{"model": "self-supervised image encoder", "dataset": "pixel-art sprites of 400 made-up characters on tiled backdrops", "train_examples": 197500, "image_size": 32, "crop_scale_min": 0.4, "horizontal_flip": true, "color_jitter": 0.6, "method": "moco_v3", "arch": "vit", "norm": "layernorm", "norm_position": "pre", "activation": "gelu", "mlp_ratio": 4, "head_dim": 48, "fused_qkv": true, "bias": "all", "qk_norm": false, "parallel_block": false, "inner_norm": false, "moe": "expert_choice", "drop_path": 0.1, "num_experts": 16, "moe_every": 2, "expert_mlp_ratio": 0.25, "experts_per_token": 2, "shared_expert": false, "patch_size": [4, 4], "conv_stem": false, "layers": 8, "width": 192, "positions": "conv", "pooling": "class_token", "projector_hidden": 512, "projector_out": 128, "projector_hidden_layers": 1, "temperature": 0.1, "target_momentum": 0.996, "residual_init": "scaled_by_depth", "optimizer": "soap", "beta2": 0.99, "lr": 0.002, "beta1": 0.9, "shampoo_beta": 0.99, "eps": 1e-08, "precondition_frequency": 32, "max_precond_dim": 1536, "one_sided": false, "adamw_lr_other_params": 0.0019, "grad_clip": 1.0, "steps": 12800, "batch_size": 256, "epochs": 16.6, "lr_schedule": "cosine", "final_lr_fraction": 0, "warmup_steps": 380, "weight_decay": 0.04, "adamw_weight_decay_other_params": 0.05}
Rows from block 4 of a small self-supervised image encoder, named by matrix and row number. Rows with one number belong to one neuron. Each number is 500 + 40 x the weight over its row's rms, rounded and kept within 0 to 999. All counts start at 0. Numbers have three digits each.
After each neuron's rows are labels from the 100 images, of 14848, where the neuron reaches its highest value: "colour at peak" is the nearest of a few named colours to the mean colour under the peak. Only what is clearly more common there than usual is listed. The data: pixel-art sprites of 400 made-up characters on tiled backdrops. In brackets: how many of the 100.
# fc1: MLP up (model.blocks.4.mlp.fc1.weight, 768x192), inputs 0-191
# fc2: MLP down (model.blocks.4.mlp.fc2.weight, 192x768, transposed), outputs 0-191

fc1.149:512541424510498506495466555537492561466577522498562476527459513510510515475458512501527456510483549469442503484548508517577461476587504587477482490530468620466451517549537479494484505490524560436481394481531484559537489504526546521576534495593527456503522553563522437510462576455562478510495483453538486507486515469491441499489467451598440472515431440488487484498490501459498476525528488567510520518448417425522443499506463458512506522574519518479445490423539421465508509496531487489474534467488557476477529450566520461531506559445506434474493583516490525512502462559488513478
fc2.149:493454486405458432482547488473484489522474440518473497536572536459516508539563523511505493477534445448518535493525459490502525479448484477549464546512536468579540439501445512489516493498439488525515584535445500494527527435419509423510458463517528444505450439438515519475483461529437531582557525501462469574544503478451485478483565497496589590521488495479496562535520492564492547406454533478560507513493520545450477500558477520450510497483543453484536537562503547522526527549558542452482467488550563505512447563506505515543519493578429508466501470440520515565571537466462469441
colour at peak: blue (25)

fc1.639:514517467458476485516410463460487420473551613479511480556514477459445473563476495532448566475556520446476471457511545462497473524481438493504463510482546513546535491437492474371475506454485469590490479554554516519553584560472505583462517518523533459484437519541474506516462454506458490487570488534511530455521552527538484508450457554510483537487466541435483461551495534469501489487514475482477476508460431512508440553502494521447485465471576525552486564563471545575538500528517518461469462468474482519459471495483429508501454504487431504529597567487535570478501559526551449486
fc2.639:493470486549556532508567522542498570561420453515485500507470502532557544461533497467553478523434522532525561527531459526447532489515536506514557519480448489474471532556520551576491518511478560481449519508443543527463390505510503417534510480478555499473508508464512515550525574467558468525456577434461489533477446493441498470525561461465537442510541506542504534480524454444472491521493499449529528594516560500528520463494547472530537504592471451475530485438505446465442459505515434531594550537515468497545486507505533488506528430522553508499396441523463423482516459482443559489
colour at peak: pink (42)

fc1.335:524447430507462507497475458546478534532507512511523497523535467447455413502517531504486547499462382441545457490458537492533510472510577463564540470530551484546466509516528443393546495525530523467470470524506560468489494560560511534479476479526469414460507468449480586507504493423449548489484463478452486388559559484507563518509568538448477604543555513486448432488522488483531506552491462511548495490471513497426464435495467518493467528564469500494459541495490457428457439458551460506512504548516467510495495497450492532521546459496562485506460471455516505576434506542537558509
fc2.335:508487442544431476439530521484501550461500507491517521496501448489559517537472454484504523478452515477501486525503481566522496450451481443472530402461508506606486627526484569545552479493466499583518444516543498517479549465536439486510528486522443483489424418512461510556478415483517517540541408449504547494524512483520549504506449428551479506510490481485468511468535427538505482483519567500558545508509520507438551482500527477438562529504540501558512511550536430458465504517592562529517464407527527490560435466534513441482434490446475504465438467465469516528536494505512435538
colour at peak: black (56)

fc1.397:486464486456422493552447441483526514488495542521503465523484487492516483542433511533488526487569474486527506531507467440451412482437419482474460523501471544409448551501521456515514444441429420479534478487472514566492426516503559501504562510503494467575507548467486565416516476485509472519468479533497537432491445491521516478549521591499540453544507518524491470508445524437497488490466499500484498491485517501465510519502469450505547508502480552587515479474512464477575554531590512485536492489577586530496523509513573448525558617463382496479572583458483512488493469507530492513
fc2.397:486478479535459489528553534512522482508578451519398495484519566488440514510461450472531491478510459592455557526465500468519478506578518454491506489478486563519525461551493485523509491538529507490502523429530511469417499478476532502446494459474509498554429520522522498565531516538559461387564501464522464493481552548545526464498508512493499485424526460531526497502564471545476502514450464471537528532430583474519525487494466486529475403519509534581490546522538492541544540445583488582479506422499507504513512441487527564566586486482569507467423459474509464556491531591430547512
colour at peak: blue (34); green (26)

fc1.147:497556511456499460497397497515516516488516592506463499465477562463500484532467449564514548544519494499446464507509467436474386501532537512525501482492509489518538477502480474527455480541462482498542455459507484492461454571482491420475472450492556510509521444444448488533547513559500490508466547486498397520447525471499524564463559503623473499556526506489483518429473545488515484472520520489514526545525492519523527514521493458476511501510558502509563534500434531540458509473514523515489512504498437452474516591479527500461438470462559443501548465524563536506517499507338357538
fc2.147:501496458529620464512561455495483525504473468472512471507526421503520452479446464543468471480518504484541541427527598452441522477612469531489510564523566524506550530564526589487556509470474563470495485487553504492525505486520490538461492502505506525461508451534470502505527578448465458485536441508498560475494418474543471493484557538416464502632479504537511436478484524501520477506505527538514539506517501468524483533495534500481496547479536543501503418462497441505503537535490465462518521532461503498566550439545474556575513607448514485499443559514458419463435492557548511507
colour at peak: white (53); pink (36)

fc1.340:544545519534475492528500485496493490453481537493394379555465542515534532445500491424499614537488448531562508516544458449542512484432476497484501478543491481490516533462538554469507471439448504423506504443517498474566479505539535469497514468487396538481540577505520527521477539502433508499454489465561567452509452500498491499485529567504508554436441452529553502543482564497442450458443488472494488538496415511548512531441541520555516510496523530538524529573515517430495464509454518563552474517525486464450494505512426536538524500403527478491492413534468447563525554489504504480
fc2.340:505456479495466520492463558458568499520485483527529556375506458553446445529490568518511413510522554485484482536527455540478417518516468543523456461456462448460445478513531481454507389515479491538500495529497459467463492519486521532478525515508568518500411470372443518414496453496534466514462498486503484452506462483588535558533457508500518469491495515481464499508454431544517451546439530629571439500476525486544503454484492463525491504494511463532506475500508499542524482483466505427460493475490551469495511598521484517486542482492537462463516482439516558437556439513493435555
colour at peak: brown (45)

fc1.696:487501449546456450492582447498474512505531489458553515452488483444541587490529502538504470496565497474535471490554503449572584475528471582446443517547525538427448514495513564470455502479523481499489497482433529470534538447452452577540539488511511477456498524487512511514485442484469563446478524416564515474567514459479493458546507445511511550468535453589492622493504478511545540481598486506514542515522415432498495504531493460518457481516490481527421450499473522478520513467444511434456502537537443525489492444548496534520552549545507487494436506474583481466534483565575531500
fc2.696:545522511508521557445468473538505507550531471529538504467466561483376447555466487536519447517519450426523542496473522477378418523511492506543460477438526392541563509437511518546524472490491524489492545583527472489494502531503506459495506533487510481496538465517514431501508577437495422558494431494473459451487529512473495545518495588494504495547525546495495433501473526497462493491393506501434486513510545480474515551505536483463512482538494546395525564461578520457515462539514572490501524512548471496581492489501446513477487580494511503495479428508494480511447496439529434574
colour at peak: white (53); pink (37)

fc1.353:525525464510525468482461534487525537540479496542555570565493470527489456518480576518463488447483474428554533462445504506532463488444485575513537510496513481529512551561541513514519536539536433501464551487554542440510474559482502517503456428492506444495536460466592575518506467557473535572497453447453490432526556550539499510488515493528467511495545501505480559414551475541459492480484497498511556587382496482525529444487464462457513468509509551503512553554505493408453405539500481495502453459583521579531441499479528547507537520510560533424527535397510521535518516493501526513
fc2.353:503475570562511548525576455489509538416529458465484478529489490470465562522457511500455526435519532527469468485530566538449531530523482503417459524451387541537476550496533465522490488568534589478510504525496502519506512416523503533409546462524447486482548492491467455546446496517443449472574539461490507522437495572495416510575480477581512472512468484489525524541466463518494488434517492505512450493531512468497485503425521410483591465474571499494512501509526550595543523553495479537557517454517480490505452475533504452458544439454475468462532463511505530491567523424530554516
colour at peak: green (63)

fc1.475:556575520592425495575515577515495464495498478492498466410475421492512546516457543428466424509546562460427545542526494515471451485490494502490545519505462509521557463532511476497520500434462478525499583450545490459580508487529514483557539482490480518479445512531494486465516520520584524540406488492481501451475504482541497520461524531452497522557410445514495547498544458527501472500537459573485497484604461585500598490464513490531582464533534490512405469461482500516542454573542505432484523502508506554505548541523439480491477485549416498506473506492514456516490474509501439490
fc2.475:536425523442604523493442520547489506506515519577517450508529493591524495498451502521482586504450531532497562451471481571483504524504558476501455503538486483493452464492419420484485468447565546497469550505491515488485565531476480563496516500569547461588539489479489518432455540482528499525531548555547510436535571477517422505480470514468415506489521540559516473501561574539595504514516486489497531449515519574495476528447552548460473443537519557467528497537482447500459518547521535537604535509484470441485502540467444539535465503496480471492484530512427478480446480470559558508
colour at peak: pink (40)

fc1.296:472589617448510581576505440487508510473551490497625481523510497495527561419439532536504429453481477509538488507487494494482463465385510486453461530472477485548474504445490532434480501571502434491495455503488544537565492508473494439432484514513469550621491513480510543570432504507515493511552458465490502555445502413508500533471477490507443505507550499509524480476515547489493540506518471456449482474488545500459447505508500465543444488478554489503468509529482487475527440498502499543496417511485500411421532490496557473496537496522492528486536560526520503460410479506422553557
fc2.296:437462530458536530583557527573464522474432472501440448463548463464458433523503521513523581485491442451528470479497459467519476502486480570528499504480503553445501508474500501434446532460461512572540470509622522477479485529430471510435497489551561496439535547557500455505510443443509483521562513557601506521547462525509491484580514461438567458405534479520510511456541465508472509462478512452527542596576479450541490453493480445532419501533483500480483571512507530464520480453471508475501494510451426546509452520477523526477501496477523509517459462506531462572541450492446527481
colour at peak: green (32)

fc1.635:538530494506554470514483479411483580550503551490457501504494525518538571425506498515484481494467459522530499562490508536490493470555498542516426466533478513527483550473567478453570484447581440488404492544524572467526493483495527543425522442425531470508510582505441517526514523510528445465524527514544426530543460430452563466493488442473505456486512441566490546483535531527505450451487495588559477520472458458467532576471431484496500430519525472473492462561472460470518494516426485567446542464482491519469470531555491488543458548520596453493524487523590509530519463519466484446
fc2.635:588494551412518535580528517497558520496522523566509509521568533464562479488498527518527516535498435495496475534480553523481527550504489503502488501416495454487468514513514506532508482459510548528510431527467543534500561415473504470462497579412509476488498497476468525429472515528550487547542536470528539556491422514519542502569473535519521520558518553566482506519511460446500478507490549547484414506462528510525548523464584417469419473566463563499536514506493502533514567504475473505490436438572418492473548497401448525468577517540495549450457432485437494479484454557498542534
colour at peak: grey (63)

fc1.11:506466595441470519447553480533550467581512501467470485514508442463539519500485430519503476486472507511498427477509481448522418441502534460469441423581503487465559561459514490523535624405449577544552517525458484500469514453515469436525470519429543538530501534562500507468445487526524456454532515514479518539489605482410494562430483462493496545494491504490476528462495472499545556484542427459500503478509458503505560530509463422496445499561481562453477483465555489509480509499459494409566501494543482506507440524500460570456465486504542506466498480494507558462521533475477444500
fc2.11:463506476514561477561548472574518484538512509496495463515557511454446484464546467506501501495512482488530574461542512519537555481505474500501521512423463449493533495512562528484501433572549496462455502485492468528565520484461456563509559568581489541468519491509493432578458521491499515513501507484503453436516480469485547405558444457485469434520468438612479534525510513536470482461423557530541533483506477367509483515529538487586512480413480523502455544496484532499517458520540490508490563501520499525564550535421427466499479526539454553502485535458495515447455495500580563417
colour at peak: blue (28)

fc1.172:478493459474546585549508535494523490522509410498512523463477458546499446489564531485527577517534507540507585470482526462457578499532488573525550536482513529532478412479541485466497515517449511501529582572575492463444496529534475484508555516441456438503471461567552500439482543584476516574489465502467527485515453532465496508540499525523503502465576550446488496419484426509486485458507529488488477473533426496557526453469550534494482534493508484484462494512500465474517547454405485487569441464474522539485489554561475404443607548513494494530469542522539458516556479572527478459
fc2.172:568477536517487473539468447544521500432513483584542515584586502494503576548563487498538495497505478523476462484435462485507492517548488477452408541463492506546563486527541520512495466471522519505504466558484522494608460474492466502465499519522524504448449492564513456561499468446572520536524478487505504495541493395501480516487499465590526451547527564559527490513530501451514532474555424550500505573445499491455488478561524495501499543469542505497560519408545448537495581520463536514465495502534558462447603473502482504512538558492493560501428568488511459480466534389508513473
colour at peak: brown (50)

fc1.312:450456471526523465521483490524485527506494472517537530437547507511489545548424502528499516491460464499589481570464497459435531469480525616476472485507485499560480555542493568481566565424509509572483527576517414497514545527503463495537485530473467513495556431417502528470563552510508490466518527577510534504456496502445470501525474501410467532583533491568494488535506509434495583462505554509473566480415503481416512512485452478549534531526511520414464472527500578431537493476445553497510451462504504460482455439545422578510472507432531500542510518504499474527527508533455486504
fc2.312:441479456501463579518503495481515523522433502528532568424475450501453461497524500454468494447544475486480539523485431509476492515536481507575526511542539491402518453496526452484540447498475550430410467434534566496508544526506506525510463425425444534516515496506500516456504506487466474522515546444498489520585549472538468490437483524475513442421460471464495567506535449460530452544544468429550487553510570488542515491498493489516464506472508458548506471430480453438423516575432471524541457409466458529535513492400487474522508505465507582534463516466473465445591515514473514535
colour at peak: white (38)

fc1.493:485515446485515538476477476468461480558489501434463454465463531493601504484460486459546515463515541522442389455493504505478463549451540544490457438459463549532487507525406553540508574478535432510539536430528525490528485566531439568522450435458482570514451486493480548516563473555488515511500504490490486415618479506461533483490467450404487522558537538513506557449509496488532472539534465448467507585526484434557473520491478526509531561584444468515536472487454524493510527496456524550451544459533473509521466511480475499455477440451447467495516521508454470511479536516474410528
fc2.493:473553597484492483463535526496518548481502484542561498525530487490476474502543471558490580555569481437534468541429475499515505539540552397546583489496532497474496534536496554472451558555453489494470449502482594450519533437444470512440389513474522576531520464559534497440455527480527455518474538534458498445491511511515609459484482539519487456454508542447510482498559492524470555505531514430510482476488560535496467489470520487586475470458573577562497558572490549487507485487446582460514506520517481523527513520542450435505511520562523514470510489447479463502471530446498470536
colour at peak: brown (56)

fc1.46:515526444514543548532496428547412445481507517514560517567549492462560480487483473489438507513586514490431490530472514485507526488470561459545490497513567509505494395466502504502459479483487589449519482472534524448504501535495479465450499494522528532587481536510531551623549549423583540483509487536503459515500470481502460476469488493476466511479505563456469418503510394503559450520541519427470506600503423481462535499432500495545517480471488461532471542510416533514464437483394495533497520482569503469488475505559463489500473497460548517466477444478512526489425529513509444504
fc2.46:458515472469449525518542512495526514525494527448413482476493487488525453470540471450504503473516486510485566467529445465497504486485502562552469447518461459443474495538478558428536501513522469528449484471538499560448530534498450518504442543457603530550483532588474518434535556506463478484552567491541494517439514452476517458526539545484425522452542445551516579446477531535432569492478490496541586469491483523562538455492452500512526507550526545505492474529532552498536513486573579497526552560494574544450495550534467472511579484450499405557546532595458518543525522447520507452
colour at peak: pink (73)

fc1.540:547533540501532503489462498518470502547552513485459543544532495530514473431419516525548487593555469441480477543485440515491476532495493516435519454543507539567455517467498450471523463455548480466499500472485519474517506510459506537483485514481522423523621478520440564481430452478537495518507464509419427491504521449566470482516490498470550535494498444498600483448453520527490470480523448492580474489557486425506580584505468489525502474493534509523585470551516394543550491463498532490536583468483461503519529470509548519499520508458533458480519443591530484411523490588509448542
fc2.540:511457450446539458512492498515563499494511536545522491516500498454576498498575543493494559482463549527559515462539521502497479430460582523470511457475455479467494483553530528580502569500495501490539472538507474525500563460596532420500502539489492513510461551514527451566527490511426458521440523501581566502502498479517496501493502499549530476466496638482467558581606430426540509493489566530425530511507463503526486462485559499541487522520468538472451529479427497512435515469505447495527461569579568525478503551575458515472498503568436523501471527471490484542530501535462535560
colour at peak: black (45)

fc1.586:480490500510497504515520511530484434529554624498483543552531499469533509476569503416565465522461528475533528478419518493549461503542508455508438534489441471588490531543514576529478418426562547446483563483522565497468449486426440462436477475498533506544517520486479539531500477411452521467481480507418480430452469498450565507530459432498465491541519461481493499464442514454535542559519511477495467505476573538478442510483488549563504562539538493519495460491510468507533496549547521497486399506517474450485542444517492535518544519487465492480515541474477503441540599491411464501
fc2.586:492528566494510551524499571535514517475415527441479454523430560505506423503484555483472601521499530513478467449525512532412519485472506452507548513477591462459541451524522595475478479527457504516611462486465495501513545507546478458513536577464425545471510522498445495390500479552498410539456545541495525506538518478505454461480470432524453503481496509434470522518458492505507388491516548509491444468475514448484500471485484525450504518517487539507482534401497534511528484477457503472519513509509566463486491449513462512499421506495513534558487436416520458461548535483578440540
colour at peak: red (25)

fc1.486:507491505472526445515507497499489526475503468528533486423462423578563503496433448439490475450488536515525547563515505512477474542543551515514469490472487524467467480513494544526533498483599441483520494525495514563538485587478545482499443465507485458468467514536491508502424556452533546537508436485454470449471513470534537465599468530522479591483487471546542515564497516442441485525531511492487473500483514401410523509516481565474529457502513531533494484465480475559539477450544439423433548477473387452541532473597553520482533523508433489529536538463431532460462485485445464573
fc2.486:535489490531542420429577521464510513557519440452455479479533493500526455432494498514469532497520490470546495485496501453463478519526457500516519447488432447495429567447544493469506590512523560531491473407415509508479479498546484501538467472515460428452523535532532537454544524524519441434488501615512512423554488479491466484465502519503549438526510515545498520507503533598433413535551561542493444456498523507525416503512446474579492402484467460498537483488488555392527555484459480512451462484504557520449458479480472483493447534468507514523507475481561513466498505537447487536
colour at peak: black (62)

fc1.745:510515556514533529490498541534493496502521505564508518474478417383496474513481504420552538519534556506428448495473560468450521515503541549478460430442538456521427533474485488505527417594549477504520480547562580497540516484441483493536474485581508536490559492454518527556520481518498503493515515457523476515498475523521539468508440529484453593481406514533506553562529491489453507547488396531500422495503476560515571506433470561567467511496484496489461480465554452450479446529441454494500468462464515486475472494548563515448560529527522502490479457496532479535447502472533384512
fc2.745:526486485481457435532528534553466515545449437465472502498511543572507536499531469488434520463471486508508519477543520492492514485581434475515590464492544474484462513479501457409495544560461533521516493517447494477464493510465479483506488432560405539553494492519455544438445518496576514508543489591510520548407456531516407542499502544469557460463555567516519451495486540428532469506534548485447407528540488493473426511576562487482503506522514534490566461631511478486469553408474557480536503535545463547511510489479543532444502512434496496554500476487476469546506482478514488518
colour at peak: black (39)

fc1.648:517520558506527474515496448555556512412537520510457511459519501486486546485548551548524485443536485535452515481527552493474451606462463459471544477502499478486561473443498472530509465561557514517477516556582489490528474508530504497520540481499436495396503475523549483537507481445557489506509437470543436449559511543490519458530534412484470424505468525544520557458530417551422477448531481441556486487511461542475412525553510477508510513518521543505553523477449510608545457445502507387529484507511500436450565504459487505493542499535514452524532442513508562533418454519498495463
fc2.648:352488436475464488480458534513468573490528489487528472465531516464522538565522541490419443485499541546520562554431491513608498465478439549534524477566461410536515498440488475483506520494538448531552490486504512488448514496470577586481442459482523511480483522500450566503483489492518473495466538518542463557453562545539524501430529509487460466491513510521523543506486540503499575488440513506473453518477540552489483482487389472489503448484414521493503482509488486477407525550492602535473490440507532537521520482528443569487417527463508487488512416508477421502537518504498534529
colour at peak: brown (64)

fc1.240:477454545477431446591502542469548505510491489494569468469545429476545476487508492484466580486513568506487460458421549418575508473501519501429481498509528511581529484505510481533454520593587482496488461479480467457476495492486529475536583492428548550490523540497455551494543501486530521434428514468555471502480465521573515514499489527485544463471493521528463522474496480493452519489549508475577461486498498450529424483489410478418509501508511504533450510463465508387594519499482541442518504553477555471488596516479537511501471499512443543435519561567562464477519509502552531541
fc2.240:429515459523557534448485546485602503441403509478462473483438513498467498502592434559451532505478504568564514562492412559493563469511421500472497462440480477526447459503498507490475453550536430572476486538484532509478523571445446470528421499523463407461524498557542501489461508509524498458475491516525514481500523484521550471502464506491488480547563459546467502498493578450566464489552494510551464471505490435473523487503517504441466487544502464456474505488517545508488514563445502453494577532519436512471538463571521504500537528560513462472468495512447510534454389406495500520
colour at peak: orange (26)

fc1.360:456489442521528531558448431482587519525400560498494490460511447488543433520463504512463564557432476547502554525479480455510487507515535411489446491491477520461519504514441520464500520489529426522483536522455461492527541513419547474478503507506541460486542460425502528470499497481474491416556467533460542482448457439467490477511488441531479458533509452518399523512533507462482494519588508514504519542540488489519485492486469509427560473493481493430493536457442469491519481412481461493493517467526553561472563528478468543502621556497447456536576454504436579427489489533535555487
fc2.360:494507469528508416533444460537409571526517502411449434464518554491535432538414491466517483524527479530456566530492460558542575489544487490508487492490487530487541532483491502488462553477482502494489519499486501509652534551480545568448557448483506453547518504497571527468472525489531462513569591519504474445486485552472453528505459543534539596563447491549438475475529477530520465535467522516543573473554501521564457532482476514466499532471478524557490487509450509500478483504506512456538539525471551491542463487502455513414564505473465492590427436534494435480503504509493562487
colour at peak: white (72)

fc1.225:537487552480529523519523485535469524492404546425440544497453461476567491578493470485520506520526523481551499544512545450534506581455505486486490515433530483510509503490518545569545439475487481503498490598535450554489510517520460470527478513483538431431444522588470462517464536446479519517451404520455579495480478483427505504468555517447498533497516484508519506500438568477522508556523458509498480629489487492447464489479511516469501490503522591509513537470459436477488512500481502547440522445456540555568478505462510530493509433480406472459428453443479505595537414472484473511
fc2.225:479509489533442418528532497527498518522494525579525493510492493551531485481533557543520526476429470478494468395549414573424538476559513500517452536543487480489497528501483486475496484470531572491569505435527467477428578504464500467457488468535517589564550469476489565497493452551480570534562538479541480498561422523525486463508499554483466479502460494434562454522524445444472514513533516485494504500468559462493536564530454437531506570520467502500486479486488583500464468545460544448485540520476580538424465459443519467426489499466517494470507580556471506483435548505433565526
colour at peak: brown (51)

fc1.409:455537542445522512540522504456476457468466507521513525503525507440550499484495539435481481515555555561443525565521489545540445546455523482520455574635478508463460537484430525464502530475588393563514512475533488511537480547447566551533506537538491499478475512513582506462521518549489524500509468507439487523518493436447531457497410448445497471496491464543554534565483555477547555429439560514506451475501513501427478504495444422562500532548486503539468560468454524523451504518465527568539499530509442522472495488540426438505548479435540496437496476464524532531458523478486528512
fc2.409:453472431491495430520473511589433492502445527544482461509501470468517491526528538411491468506448486443431491520462540435464512473454472449477515498582523571498538568499569470526439441473486451519514511479539533478446488483451499429504510527432498546550472414441541493547507389512498475509441537507463501498461496571460455463527524517453468494528475495530467434507471484518515485535442481458563452444485449490525506593433504511431518497460462478497447437527560611454551517447498479505529505510534519516494505506495533541519427488505545454554459510487485460564492452524520427458
colour at peak: grey (61)

fc1.234:535521520559531527553495454561503495490545502474539597544428465566516517440504478559510530487529519473536504481519446485534576552497457415489509454414473498433444577521497477498568458490541587536488500452510480550533530485449475443461470496537419451529512504524515509538511466439491582537531488472504498437518444523462483478514546532486495485497463541511533431563436456449533544590508508483450425515499519467509599491511526421509453435551514497541539423493515552528555524465563471491496507443534541471498482490502549470468561550469465525514551532523484575530524467515510448513
fc2.234:472492499479522523460518567498490503487492535542422501513481576409488506514465544531501545505502521507483523433468528575546411570531555551484461531571480503545560497528436492467478523528502489545473509435475519471431508536542482529581483516492566484442454499478473563516494505528471517423435487550546493468488516500439550544438443551553556485493525551542416535494557590531494492481561416466421537463444565514439462567478452501555482502502487505546531572460573488473522490482539475498514458459457429471510521511503500495551456486563519457518529480548543520534495513434446493534
colour at peak: green (26)

fc1.653:457424434496487511476533594490458482575522499492530485510552540534490516531559580460498433486543507526521511507535450487552516531429448565473512498500519504472548513420476520476535492518446460442382513539448562488479456521488510505531559442549503529490541389507497458478517432523522558490477493417513500475556487494509541468432548540508537542509376470541478489470532495495496432445445548485570499539524518464530495558523466472519464480514540524551560513556523477514537517451492557511520433500521509518469476539456469521533494477505523425596515422482560508463539456517485537519
fc2.653:500445523479398500462554452432517511548388462510490475467452553520538494538511400531504531494483601468382475554488534454482434560564434450550480522501477492463451492501523488513476501513567479463536467513501511494488421460475501472506495531510520487467517486486490484437550504584530503552533480487503466582467420542525449499482461485570464462533550480588497479511452562490536485581494496464521516459552451498492560507425522500514519506468480439418535516413538496548513530497526484520444543518467459472509473454487487499498539450454495550466500509533449513492489533568486457447
colour at peak: brown (46)

fc1.422:500437512556528462468497448510526496510508563525463442469496560509521530517476536456460510562433527447570332552533540417533490539532532473472533446527476507488526571527508534514543495465477535579501493542462433467499501521512506498555535561507516539547527430517537539473532466525465419481424514488545504491440546412528408455474486597492514479503461503479498502483531457496511514521510473506494474536501431550505523510455412498519481518508450582586505495508526548494517480496475503530514512519504558474458484530493460527499545548411508517428591474542524525478513436504513495559
fc2.422:500488560491512494517523504486484473500562445465522530497546500591469450509478462500506572464449439525499596478498516440451430558470477521523469477523504558500452490484459495500520477565565552523487543443579473481535464464492451538491518490486566568448466558471516510474549500464540491491489501496491385590423523543476521584532487485487446486553504472490534436586421523454522561454460565461539478472471519452522522473547500487517532507473556469503506493462481517486548441459502464452488476474490493531532528455529429524523432507411444536511458442501530464479526517468430575416
colour at peak: purple (35)

fc1.170:531520446441517407489560423507501469486434531458534420507496591470594472515574475441535514554456564452518504458446439459533518526471483572461521508499433473521488520495483560516502458418449496530475540489456497448523551526497515550491498541470499542471491477510498463509432506522490496547514513479486485471478500494423590501468477479517465488566493554432471515533470471553540491567511533571455527545565561538565538555500492422458468519439527568460515476546511521452487478470494431483520527540462579440490514540519415533550530503520494492511463495569489502436480563494532485492
fc2.170:524548494494502475517517488518460425499451491455494446518540480505477532466503500534483556500488419470515505537542481494474514504503553493507520511470539410588431532500470430503481557483528482454443543518438563573547471519524521485433524421584624563491434460483477520480504435455438491607428577527489410508437515525483499480523511482483532540547509493533541487511484486503512516476439536514485536551550512443499495525523489499558562483487542521454554475482476554500501499516500521506472514566492511509470473554507444520416540605481455457449444493421512549462495579532487530517
colour at peak: red (29)

fc1.592:510507495536541514523469536545523593487518488490491440483514496530488510587447545494476478491554561503496463471443571451462505549513527574456522466438476486488501448436428510476515519541461507435534468448496565497447538494473505527610528527577463553545524517444505553531503517490472443505615507517471555461555480485604454505545456492467540499496534472506512502496580443464500473606556512532479475548541465525561587530489507499557502462474516547494542471474602425465524521486443442494481465539448544496537481497485506554540495535478492498495522539460498515502436484512425469496
fc2.592:501504510567476499512571412571515502563478456426458572466517422526531512501532418500485450485473484477498537544477428499530450523503423476517545535537555505497518456505502477498464448543470450455499526545495571421487486500526491529482468498474442452535518503509527406461504408504550585489508511453482494545510483528510476438551556416444541479472441468507489495480434487506499545463516563530520590539513437508550475494493496505409537518496443433583483507572468451518424495534456511487526476482506453509576503443534517459497464504498518492463458499504535486470496518487545560399
colour at peak: black (49)